A small class-conditioned image flow-matching model, trained from scratch.
Model: 8.98M parameters, 48-pixel images, activation swiglu, num experts 16.
Training: adamw at rate 0.0012, batches of 128.
Data: trained on abstract colour fields from 500 small random pattern networks, 101725 training examples.
Rows from block 2 of a small class-conditioned image flow-matching model, named by matrix and row number. Rows with one number within an expert belong to one neuron, the router's apart. Each number is 128 + 32 x the weight over its row's rms, rounded and kept within 0 to 255. All counts start at 0. Numbers have three digits each. After the name is the row's rms in percent of the matrix's.
After each expert's rows are labels from the 100 images, of 14976 (inputs lightly noised), where the router gives the expert most weight on average: "top examples" is what is common among them. Only what is clearly more common there than usual is listed. The data: abstract colour fields from 500 small random pattern networks. In brackets: how many of the 100.
# router: router (model.blocks.2.mlp.router.weight, 16x256), inputs 0-85
# gate: expert gate (model.blocks.2.mlp.gate, 16x64x256), inputs 0-85
# up: expert up (model.blocks.2.mlp.up, 16x64x256), inputs 0-85
# down: expert down (model.blocks.2.mlp.down, 16x256x64, transposed), outputs 0-85

# expert 0
router.0 105:193137108137125142087136104119156139126085121162126117130136117139154074118173154126087121131112115117099134155149102110100180147000143158133079149128131110139177075163070109090172150100067177125147139173132109105081134110120107145144149123158112104076106120
gate.0 099:151172186111156093156116135121148126207137137144139085120000134144074101135099119104125142145139139078118113145124150104211125144105084152169155063131148161161148124154111111150147132135113093121132095163159128093125108122093087128093143126161131199164105094
up.0 108:088149085125090143157119115124052162158174104115143165123074138034109094101085145102164148122183136115136140074120128143111070118190073054156158090147125110134087160087131122171086110130179078110131121055069168140149128125124107066125112127122123147155146120
down.0 106:134172069125102115050149113131151153079134124123117139135211130107150152167109114112119105110141130111174120120142113073123206116121159126084099138139131102124127118123144111156189093114101229113123165107160132093112118123105124169131103141161114128078134136
gate.1 084:145145130158113133088057119123144117117117147157092096131143119132239080154170132182165118068141156151119069139142140193217120138133124164115080076093115114101116133153133082102130115152125139120154118146133139091165118080167123143135107148100118106171128133
up.1 079:094053120055123155199144158086175149080115132117133125100073107097082169165115143133120130188075123117091122108137136074095162138104136145143147179203137173155141094114189144093133134125121172128118167126125136139127121152124138095113127121076086191120138146
down.1 068:120127076134149145077121111081118136135121191098145163111208106114127127142085126123125116090091111044110095143166117160105091111197116115105121109090139134149094178103164148128225140145162222139129131118100128127062119137140156075140162117130144129144097142
top examples: smooth (91); mostly red (29)

# expert 10
router.10 095:209134137163093138122167118117139132111062154141089177127118185193149143107161123161172124128100117074121092147114112107091184121207115153127109131159136187125140141172113151099144130102067077122151116138147165079105126097110131152138115118122091152093096128
gate.0 094:098052165128125122125153110150158082193114149145151121156089141146218086163106145065212126104113138073106120144150138067161167101119124160147120075114132178123141112132119135160129167130145053130146078177115145087077141148100095171143110108136140177125114120
up.0 100:046016112132158136123106108128085103143170088128163130060151112118204136138093072173118126149140139117155110130121137119175116185116080087149116152061155100126174084080137099179108116144170161109091090137110099118140127124143165143118113107096131122122118142
down.0 088:135151122093134167143199134145113105170121129121123156117122154115111138129132101141060152113115115157158091123141084120124202121179097138112122118209124136114146104135176137104172103121133063135137180110124120119121118157124178143128119138164102091179131113
gate.1 105:151113130097049123156165113096140170107130103109119125173161104183141092179177118112107119138156098076108147133104092053109124080126120129111107124117156143148090108143149133106139174173161155104140131170117089200077158104109014104127132132131116181124103166
up.1 091:146093154143083120159177094056130126122095094098117180136113132138147124139112139084133137094181122113136088088120125087077169061177140123108138112135138150147115114129109110121151153109172083122168134128084178118094170071147106113128120187195125196058127139
down.1 094:134082117229104173135040137115134122147133110140157008141140162127120136139159148092116101176167078164176093129145099135074143069150129110150123096132130184091169097143162088110078136105086116143113133141121145070114116142113138069121122130103100169057124151
top examples: mostly green (53)

# expert 1
router.1 103:068164142204121192151150131174074121113150121098101134142131204040137189119098112123152124149139157111168132132091118120107122102199126076100174131123119132112092189094137147136120080157074148142108133096166115119123131134140161120133087150097155159113180132
gate.0 109:131155134119123119127145077111114101133130208118120124071123120133118150128101143129135130152100136125123124138144125143145111128136129138128214139117180119084149104139131104129132126162152136161163137094255119118124149030123117136149131025120117141143147174
up.0 100:057118165207102168124106128160091154118129065124197115181143143043099090131165146124079146071131130128131135133120129146105116114160146116145048107145084142150089139104097126143146081111069122116102153162033138094155101159122177148112120189129127136125150127
down.0 097:104093116124115135117106158130153119129129197119099111171118124108130120090162144140103113153155130138125103137116128137126122128121125117149207094155171132096151086135131169121119138162152133159099130092000131124139147033125122126107143227118128135083121164
gate.1 110:131137129136123129155111136165126150126132169162121117102120124139138136136096116127131151126182138107109127092106112104119128144113162255149123132129163110102115112182190138110147126153073128153128133056144120175125210061118129127202128083119135148138172162
up.1 087:100140099166128132102151090130112108126108070104133145155135115078131114174164102128174114147100114116151147172156153120105158094153085000107127141125116138154131175067062132132111091135120140121124100172126113048132094147140171152093109172141126151133146137
down.1 097:119132107127119140120113111115120137135147170138181111154132160178147153094153153137179153112095103177063129100150157136166137099050143005127141143129149128099109135174162113106085119137109167135132059082116104123121175116155142168093117155175122093202094136
top examples: fine detail (46)

# expert 8
router.8 111:116160144091124099162117142149131133113153110108048169136129150095139168120116096127148142110126134143174157133175116120145093105215098112129147155105114124134091145096164138114113114147168116113122129097148140169214111158134121110114255148097141098135174129
gate.0 082:137113118132103110154103133110116124112118153103125127135119083103141114123157084098119136113171119079080148135126112127120130130088155129177145139178117124097134096173172181116157154109148124149166100168122119133136107110110186164135191125150113181118145115
up.0 095:152087098110183151124144137115151125067102123198124109142114169182181150170134135173166152157081134120100078117087113101137094159171114122127093097109144215126152097122084121083118160124077050137142117140126149092137137136116081115147194080105141153151128138
down.0 095:163125158160147146110135149138128110165135141126097136109132188154164118117137092124210130142139119170113145123185081178099097134138125152096124154165133157125134139117100123131083126138104161168112089113112070133108104114161136131130108126103127149142104119
gate.1 105:073127165101097136158135077104128139120077184055137136117132145149092108091096127083143186135082125126122131090164085143171131101130155154135127163132103118112125131160154160090080136178163152099050106165075137130112144172143082141127094117166135081114167088
up.1 075:141112175124091133154152044121105134126151193052117137126130114146149113092156126096085163124104107134127106149165125169147186109112124147164141091166100149144135080120165165105109167123172142154152121110081132121088182129103077145148144056143117111120145050
down.1 077:032103101132084116121139092129134090151120070179149125111127137100121166124076133095070100100078149109124130133116111130204156099157111133118111110160155133139134141130131162114131143116110154126109159118105132133152103095120111179151148117141150062059169151
top examples: fine detail (80)

# expert 9
router.9 090:072143124130104094115119101158109133120131095094243146152145144075141106095134152123086116140118101122142127129111100145142082121136112088136103130127126111103126133114129097095117122127134110157145181101142145132154170121197126129133079146154104106101108108
gate.0 091:128149103152076137151117129104164134128169111146099078147121147131137159126113090111136137087127143066150194096151206078149140140195098093093150126135121143110125112133170076149070105083172092126123111115166137147120130132114111041109133128016207178126122132
up.0 092:110125151153078177152103126126158118140178128142068130183156080121129151172101158115117136123064118161140170117163148095180119108187116086113118137160128205111135092128184095165101112097125076122153060120189234123128169153135103078140137122084143138136113107
down.0 083:147119102113119131105093128116122140127076135141005020134115148085151117094107129126158111169115178118109196133178148171106128116088143111103121087095140120130128126135112092142122094145090140133126077147132128128111100143160122039130116131082162139148124132
gate.1 090:109113077106107157173083147110115137121187141133106132131076099108123113145147130086059160141158134074151171123176255054116118140111138135108126135131102053122117206086172119164149152131146125098155195096127142165120104133142110167107127149049141180202146146
up.1 086:125083099185148106188148097176165151135163173133188148117166138154180154110112098137147106156121139085141146160148233077118143134180202159141128133160149146119131123161134108130098152163114066129137193145147176176141129104224073143108127146056179142156166117
down.1 101:115103064129119114109040105157123127117124115127116119122100120060193143168133181103123147070131147071158166117160031085123107113136101105052119121123113148141121120119144118108198143125194062130118149109145117083124120147255136187129119141054168151172142113
top examples: dark (71); mostly blue (53); smooth (29)

# expert 4
router.4 092:067147143092108103097131122141113151124134150120206114116155146167073135132131142126122121101130122130125119136107160143177117123082150158115123148154130122134134117144085126128125137124114160133137147139148110128091131102105144168109038132134148124160130138
gate.0 110:107095134053173099128095133111135093185112143167136084109139126127111119186121106165154144147111151092109101141101093094216143170151103116112177052132157140134166078135164102165154081113118110143120108168137147153090098133128135096140075126210120170230100128
up.0 108:074093081110174188143087117108123129078135139152146158145140143083145123167095078155097117128070163166135148128066140160184119115185126124115112123192105133131184087106144118138124108120087156143134115092097116131128106050157155092150124111126149142161098113
down.0 103:254112108143122065135042102132139133158141121129101131136118123145128096182177118122142125105169098186116137122106145091054182125177105120126149071180122186128151114136133122160090138113143106121143166081144100131033130158121098121130000140105118108103135118
gate.1 097:114104062166130106181171139082119116135172175140163109146121134192133098131165025102134117050131167109094206122170168071197121160184110118112124182153117139109087108133130190160132089152097102110085162101177132105128141115082129107129124122147192140083141170
up.1 095:146137076107137165115164151145099122085101205108066153108101111137119106087194122155124131151167102127126128115168155124167111156084126121178153171107131073120082151121101134145176127189133228144105171097149094075102119142147177154128124130123119136099117149
down.1 086:106127088055130131177135127132120127103173124132127233138176113160157133173146186129052120135134118133098146136104149081128113122156137121158133129195123130120145087145098121099161084099131122120125165116134074164116122126109078235133146133154100088090125129
top examples: mostly blue (93); smooth (70); bright (38)

# expert 5
router.5 082:169141128178085087099097129143094137072091101089081127110139152202043087093134082132066137085132063110094074148112105177108182131071116192113108142119128105112140088160173118082145101110122144153125174162121174125173118093128101093123096126124109125095072130
gate.0 103:133186153082131205130114162126131122093130114161145122172091144095112087129111177175142166120116109188115138116124025178109090129148082104175110155083080119178098132132153107113126153103078162145152129085099133070127074169044147075119151162149077101143143129
up.0 091:151186138114127149108186117105157149141131114140103115146122143097141092117129156176089141129108168215105108140118000160157170150076121129155121107082116167132121134129172129102179164152118173143146104116142113101107124162097120057146128119123088149112133125
down.0 104:164140102110122124144173159087116119146142165140129170142171121118096099076140087149070092143134103188079100131117217161113110097200133108161132149118156072128162089134170141100182086138129142115154183155122098141112174125061099059122141137133096165136133150
gate.1 104:149117175137168135172170148118133139141133054115146066154146089160111115128180109137150164143110141182072111118147096158131134192151181125169074084152112104101102108150143120125077155071092141138139051137154155142133120184124134134147141112113116052170116152
up.1 099:093138179096111155117114124117107137114155098101107175114086098150111106200136200133049152146131131143119098115066065136141099133063136101167152104161128106115098093136138166105052134125148127123117040139102125244134143158013092112164135113197114097123103114
down.1 087:112128073094130112176178125140111119170109170137162151127171097149146111184127159122046107131142128088097128132115181111088105122171119119161135179092138109115119111143144135108172078122135160109126099128149109169131141139064087129142119117173097148137140142
top examples: dark (84); smooth (80); mostly green (56)

# expert 3
router.3 091:120146145237114110127113127127120155115153136133209142130144144071153154223086224106158136076110122154171158147135131097134137130131120117112113122143117122126124129124122094205135124106116108095119128103113119096015142103127164159112177134155175133088136120
gate.0 129:133116110137128110103090145127156131103139132147106152104115122164000126156175118152121137176138094128068144126131124142118127133109113129145117151102102098124144113158116107144149130138164080093155127102090116097049113140111101166119184129181153157124123143
up.0 116:102093133101168141125132134127106130136083132134092123113102144138083104176194107150137145172104092123088170127118143141150103138162091089101130131150141146114148110137105076088171112159106089106127119027148116179121094120116129152144153138111183107091097150
down.0 119:130138149174116098136100135115125138131111106108103105150105156152187162124099096105076145131142171171070118129142079106153128140102107116103122141179115046140158174140102138158136145150176068120118153098152149118121121117098135117132130120107143194147141127
gate.1 092:128094168137098151132122134131125145090171177134174164150136072148164137111131166199089118155168073130110136129129120166111137095113137092163141134140153217118084144151168092119149197114114110143121119148114074150138118080089077104150141139111101131126139175
up.1 100:138135145154112117170141133142107112170171139116092205144120088166078128111151168142116105162126134179116121109173145148155131098161163137132126124195085156122055167117158079149212104135135090117150112175139167081156156100105094106111117160112142151116134164
down.1 087:137109033127051135110070107146124126158111120140174123136136131136113111161102180135063149164150116108190118101092131131116128104176152126127105126120134128128171093106186094134084176138165134111136114140160113143137123122127077128126131162151136181065137123
top examples: mostly red (94); bright (54)

# expert 2
router.2 074:219194102114129115150130135144089146243118112126223171116135212188103141136105134104176133131135122111111152110102125108180180119243130131116134084145139122143112150111159136173135124120154131108124108136119139107070140114141148149114042121084098160131127150
gate.0 092:063143116091112135108111066100122096152113150045122136143134134087079137114136122123115147067138145142102140118141151146137087144130148109157107168147106121089181167143146148138146129151113152216116160108159136132105107129127134120137078177191107093120124091
up.0 124:180140142112124131113136200167122152170170104200115124144130123163116098106160136136091091171158130159166097177106156139146104071105142138080142098140166124153094123123118073174110141051132172054148099121122039097150136125123113171135139091122098139199085206
down.0 133:064106127120137069118114065095122173159155081207118130147124170114076122083104109122132079135106176132135122163139120109160092163123109103172168099122165137161068141131156176061118177086136115052122168152138124114131143129141155130145156158120179088084175213
gate.1 106:155135100143129131109111148142145077110058191142139159138117135127126054181097116148129091092084122118033142110132206063101140128135092139212163143127129065127186170161153132095122091164123087107105164107087140205106168154139183131132135195099089093152138155
up.1 099:112121202105118084091145139144133159142158101147179101132158124209156171088153132139166132141144109112227120135102118137090127077099151167070116135190135238105108091141113140128109123133153109154134093166172063100125108112115097140145128069160203190108138107
down.1 111:075081096112115135138148125122102101151083178139123164125094096184136068059177107101118128078152136096135119106068184181148107127161132107071134161157118099142147158145099143164124132157148188117149143094180167190101165119151058158129128076172158113144083139
top examples: mostly blue (61); fine detail (39)

# expert 13
router.13 100:158151127102123097117174124121100135118168124112174160128134209155131130077099073109202137082117139153120123139119111116104124119195116125093152133109143161129111175097173136129080138144193080106117127103128174196121132129152097132128113145129118119122126146
gate.0 080:133162150198160125109165081131039136110146104181177117091123100098114135101115148123133092091154132140085105135146144106129188157197061105141140094126109125099117080087126183163122200120126155116171101108118138142139045098141134105145093168120120113126168123
up.0 080:130118118106191143073149074118021146144152092206141104123116107184140131126072153154157087126150085151155077122104146120140143140123118130111112127094118090136080114079105206092171184130132169114156138140096086075079085074137099080155136156126145073124135114
down.0 070:093097122100157174141106105136039131147071137094056089114130095175082116197075193121139154147152114131171082120119116183167132110067147139125156224127135169132123138163124188132119111126120177152135133136096138189113121163134126096147109125055180153069137151
gate.1 156:140105094124143128155127138108173151136145136140161109175151122099167141124122125153154135160074162046131099139138157151103120130136053139143139133118206091051212163038178151126102155138130103098136094168143109125150119193054065142111130143139087111103135120
up.1 067:138189115153110134121157122134088139125139145107042111089080194103092084096112090130138128049122111127216120126114118117132186128139145102108149107133079104160080110143144137131122087140161178147106175083116150137049136111164107121124080125123139107108134152
down.1 083:168077123072135142170155133120185117116120130132157130179118117112143153120122160183105133085105160080136096116136072164112160106124198147127118130127053134199055148218155139100128172125132114142127134077134149129101129074038069123097131141128088110128124138
top examples: fine detail (87)

# expert 12
router.12 088:177114148148132152118139085121151114102122095114027147114109157069203154080105144137081134130097098164140116122103111150134226139138121153150104154145120122111170127124036121118117151117153118138161107112102118124064106157144095085120099133102090165116112088
gate.0 125:174139152153196131146141160065172111140142117140143136153140101051113125085088187109079124172107152123157103086131136117115207158140158078192143127127147172113182118032061170148148148125140133129154104115045106135069139174116094119100147111156110134163102111
up.0 097:181166100180128129058152114127131137200140098111139100128203104116131117160167153090070136084105100166172117125107111055120112073183117105108101046151092132120135138124080154079151107160145125106122104121138142098158077090095212155117188126102131120134116119
down.0 111:060112052114091073110140129149129114181119111131202129120190150065119108135100105170109138103112152087172129131156129115103157133108161141169099022156121158131129142116226110175180159166146183128131129148143116105110125120156134058131153149164133133138149102
gate.1 080:126110039082155101158086216139092110121106145166126151130161107147109164176096128143127166120115127191114154160157134122094037145190137154104088143160102132110152112137079166078129117165180149110129150122096159188173080104118218150123105117126101082132131076
up.1 110:172163083142162168174174155101153097127129090124090174138114107098111167082093116161133124091137133147116117111117132117013133144103148150097124073125126140120135155113083129082135121136164106120145095091074160146126117120152186139122131132136148155115093104
down.1 108:179224098083155117173103123149145112128099104147007076129117069129103115127118110104068117127116152115156099154100121182097135131108126107097119194116117163127120152142186114118137127093133102147120067124145168106110121127110155097123137112144157114104129145
top examples: fine detail (88)

# expert 15
router.15 139:031154118101132098165103148138134123122156103113164110145132107092144156095123171125092149144141134165138174116113115147147077102160103110124133145092115094133082154112156123116138112143179151117129132108138143179255118151144111113128156152074148114137152120
gate.0 083:126139117161155111083137103148100116140117103032150108118133124145145107103181138122140058085145114120137134138158123151077161129127169046112172135157155125113141145151107158120153128117120108075172119108116186135089116137114148126044124163145086154135147156
up.0 065:136139179122162110125123122151136144118135128107190095094129114174146132118178132158198102100117111145163128112127133148131191146105158093113142166105133199087128118148123125115129106157126131101142112172123165163080080131097081115075140143125128158102126138
down.0 076:126138114135170081119210102178116120136130181195134102106129094153128122137170133136160185138133102119189129137077161095108142150148116075162080137097137176128131108132117139146078145103150070197135121097134065069150125111120157090084116175132092109147158117
gate.1 105:255206176041181139139105128125138094230112126111128140130134152191077173126136123135143119101137122159119119131168143128166063121125116114154151140168121156134141095114143138134124116150102146155135136130115106151112152122096121153125255122144147144145163125
up.1 131:195152143102112117126116141153084118173111153106140155128125112111105150125131105129161157141116095158112112128109138126130131099137159157098183124158103117085153118150108075139111100150070129144178126125075115132140119136120087157138161153120178163138214120
down.1 122:070074142131120141178128121113156106193104128097155146130132151112123099122150107143141136136150133112127141129138157117165130160147175110144170129188109127091175146114124193133102142153070145153108127123187134109148139147117181144121152096150090116144043139
top examples: fine detail (99)

# expert 7
router.7 096:181148140138121128148146123113164142114126137148060093113069167190101136139144103126146130111120090102134093146130192146109098134078159168142149126132118121134149102120170126128130146130144173124143116167109136112212110120077148170122115145107094112138127159
gate.0 120:121146109010145149151119152080149087093149084171157108145000140165127158191172136164146151154157149119132139075117129143121061152140169102172106106134105153150102127164034144147105134109116144134127067173121105132255101141061157109143197121160132106187111072
up.0 122:085083140176141104089160115161154129160145138110195170151255125123160096094129072163142117121142107088145154115127078127145114140116146141112133123124106145094137163113108113159145108129156089153122110095146143147074139152198121120136127126170150131049104107
down.0 120:139198155128166108144190164090126162176116160127174150142255115145123122133148061130115097080133156118137073149147137180104109125141069115157150181078140164105140120122127155099175128147132165139134094135115091130087143126043170068133133115145148105070109203
gate.1 096:144145067125119206151168133126181116108129186166139143106116123083138115104109121145140114144118110122099142137137215112120121131167114141160120123166113081146132170150152097139137153137115079118126134061125134181091164154229156122143122205084101139255125112
up.1 105:144135106142125168155162143117146110156131183135119109107061141087084107114066129106141104090131120098107106134134142073123140157123102161170141129110136097139171150126134119070111147100118096080116176094089133113107158132156165161128105190094135061176155098
down.1 099:156163173127100150104078135126121140123108103124162095114204082082148211236091181153062132144143128229225091136175079137112156126117132150164122102125137138117138086122157115125115128098132141151125135136117154077162103145162153098141113160163123150145154138
top examples: mostly green (87); smooth (75); bright (57)

# expert 11
router.11 118:150037148033124092139105124113121152135140127116101097124129000113123040142135128118153123084132103104168100118127167100121172128087132132108105106108136064126122047140100120146126123105186145119128158118117079083100132111113142157107121115139113119142116112
gate.0 126:138097149113167079149095107099150110077133099182137121126128118114155115145137195163048142193129122142121097112138125118121121127156117152111080078082123141165122137117077082190126098166144147120114161130145092119148133181130067049116205093102101185157119158
up.0 108:187128134115181142129127142096159090123109155186123168110118156105171120144148107160073109187138168139106110084150101119134137169168121113195109118127162198164129098112204128133074142105111120115085100099125131162132156144134081072123217092140137155143151143
down.0 093:062150125114136152111144134128094111048131124170114116120137119122080156095139201094105119138148133135162152125128141123138188112076139132136119087100135163150136143130098166129123148137117151145139182114141162144154133179122171206125206127146126121105134144
gate.1 106:105167166161129130137172134101122042134157149117180143140124156123086164066141123137146113188163141145132139076119145139158089101201149102134160139137142188152062157108180063165082171140163103163131086119131118118176113141148079178118123114130154121130109152
up.1 124:134098159124112110187131145168153124103188102167123071123097105151165129119132121110084130141169123139121133164059151139157131097118142133148092070110133112123084127123120040133180193123158093115128146124131123116134115135122081073108147135117146205137151150
down.1 137:119082077163116174107131131105147189155105096106147128126142153110191087084138140128127134044169145153181124146138082169106134102126117122149123145136131167128151067107146060168071172137143233102136169161119194138095135107118048140112102121134143230102108119
top examples: smooth (100); mostly blue (58); mostly green (32)

# expert 14
router.14 109:137147106250067145133167101164094162121139124104139180126125107205120083160115142119223104107118113073131128146126146138114152121124130122108137132149128161108129108108085125134201119123076111149140105121154134062147140104134179161135109164126126130063148143
gate.0 077:151123170183097098072156134134126160133138105114136111113131123159139112166145119142207119067097123099117101127063124119112206101127137140139124110136117142138134128125107116122151112141143101134154128137118115096080109131145125180140088123146103121088131153
up.0 098:141110161124146140178116186149095179125152133107099167150176123147179181189080154138091145144076123118134157137168195092151118087142163131157106116163099106064162105122149117103109162135153114061081136103089166185145244107169097109164131127077149081185125180
down.0 097:082104102117165136138108126101120141133122131129111115121124113104081167135130150130137106055168168166110151137092123079122067137092130123170159142152120216123135107143139111147070131119116187128142142136112117139121145148070142116121091104190116137076105185
gate.1 101:116114137137151044159088087128119158040071129096170045112120116167143163132174034088136106093146133052088154109194110165181130159159148128138144135073126137138148112131121172169153113103176124155127123146146130093121140096135132069131132126175076116090109144
up.1 098:128123157192167111192160122134135134159108141097093155118118126161138080103073149162080090091093152112128130150125146137149122121219102119144134089139123137153139000113151124140111164142075061156108085106162154083127111137144157126129120134106175025172118110
down.1 101:232172176116141114188137135128116135000126147113147193128134073148091162112103109149108128104121124159168125129083126100129094119140137134118153142117123057125124142121133119108099114129154130126128127125124134132137135122132145105128107111054133120091115140
top examples: smooth (97); mostly green (42); mostly blue (39)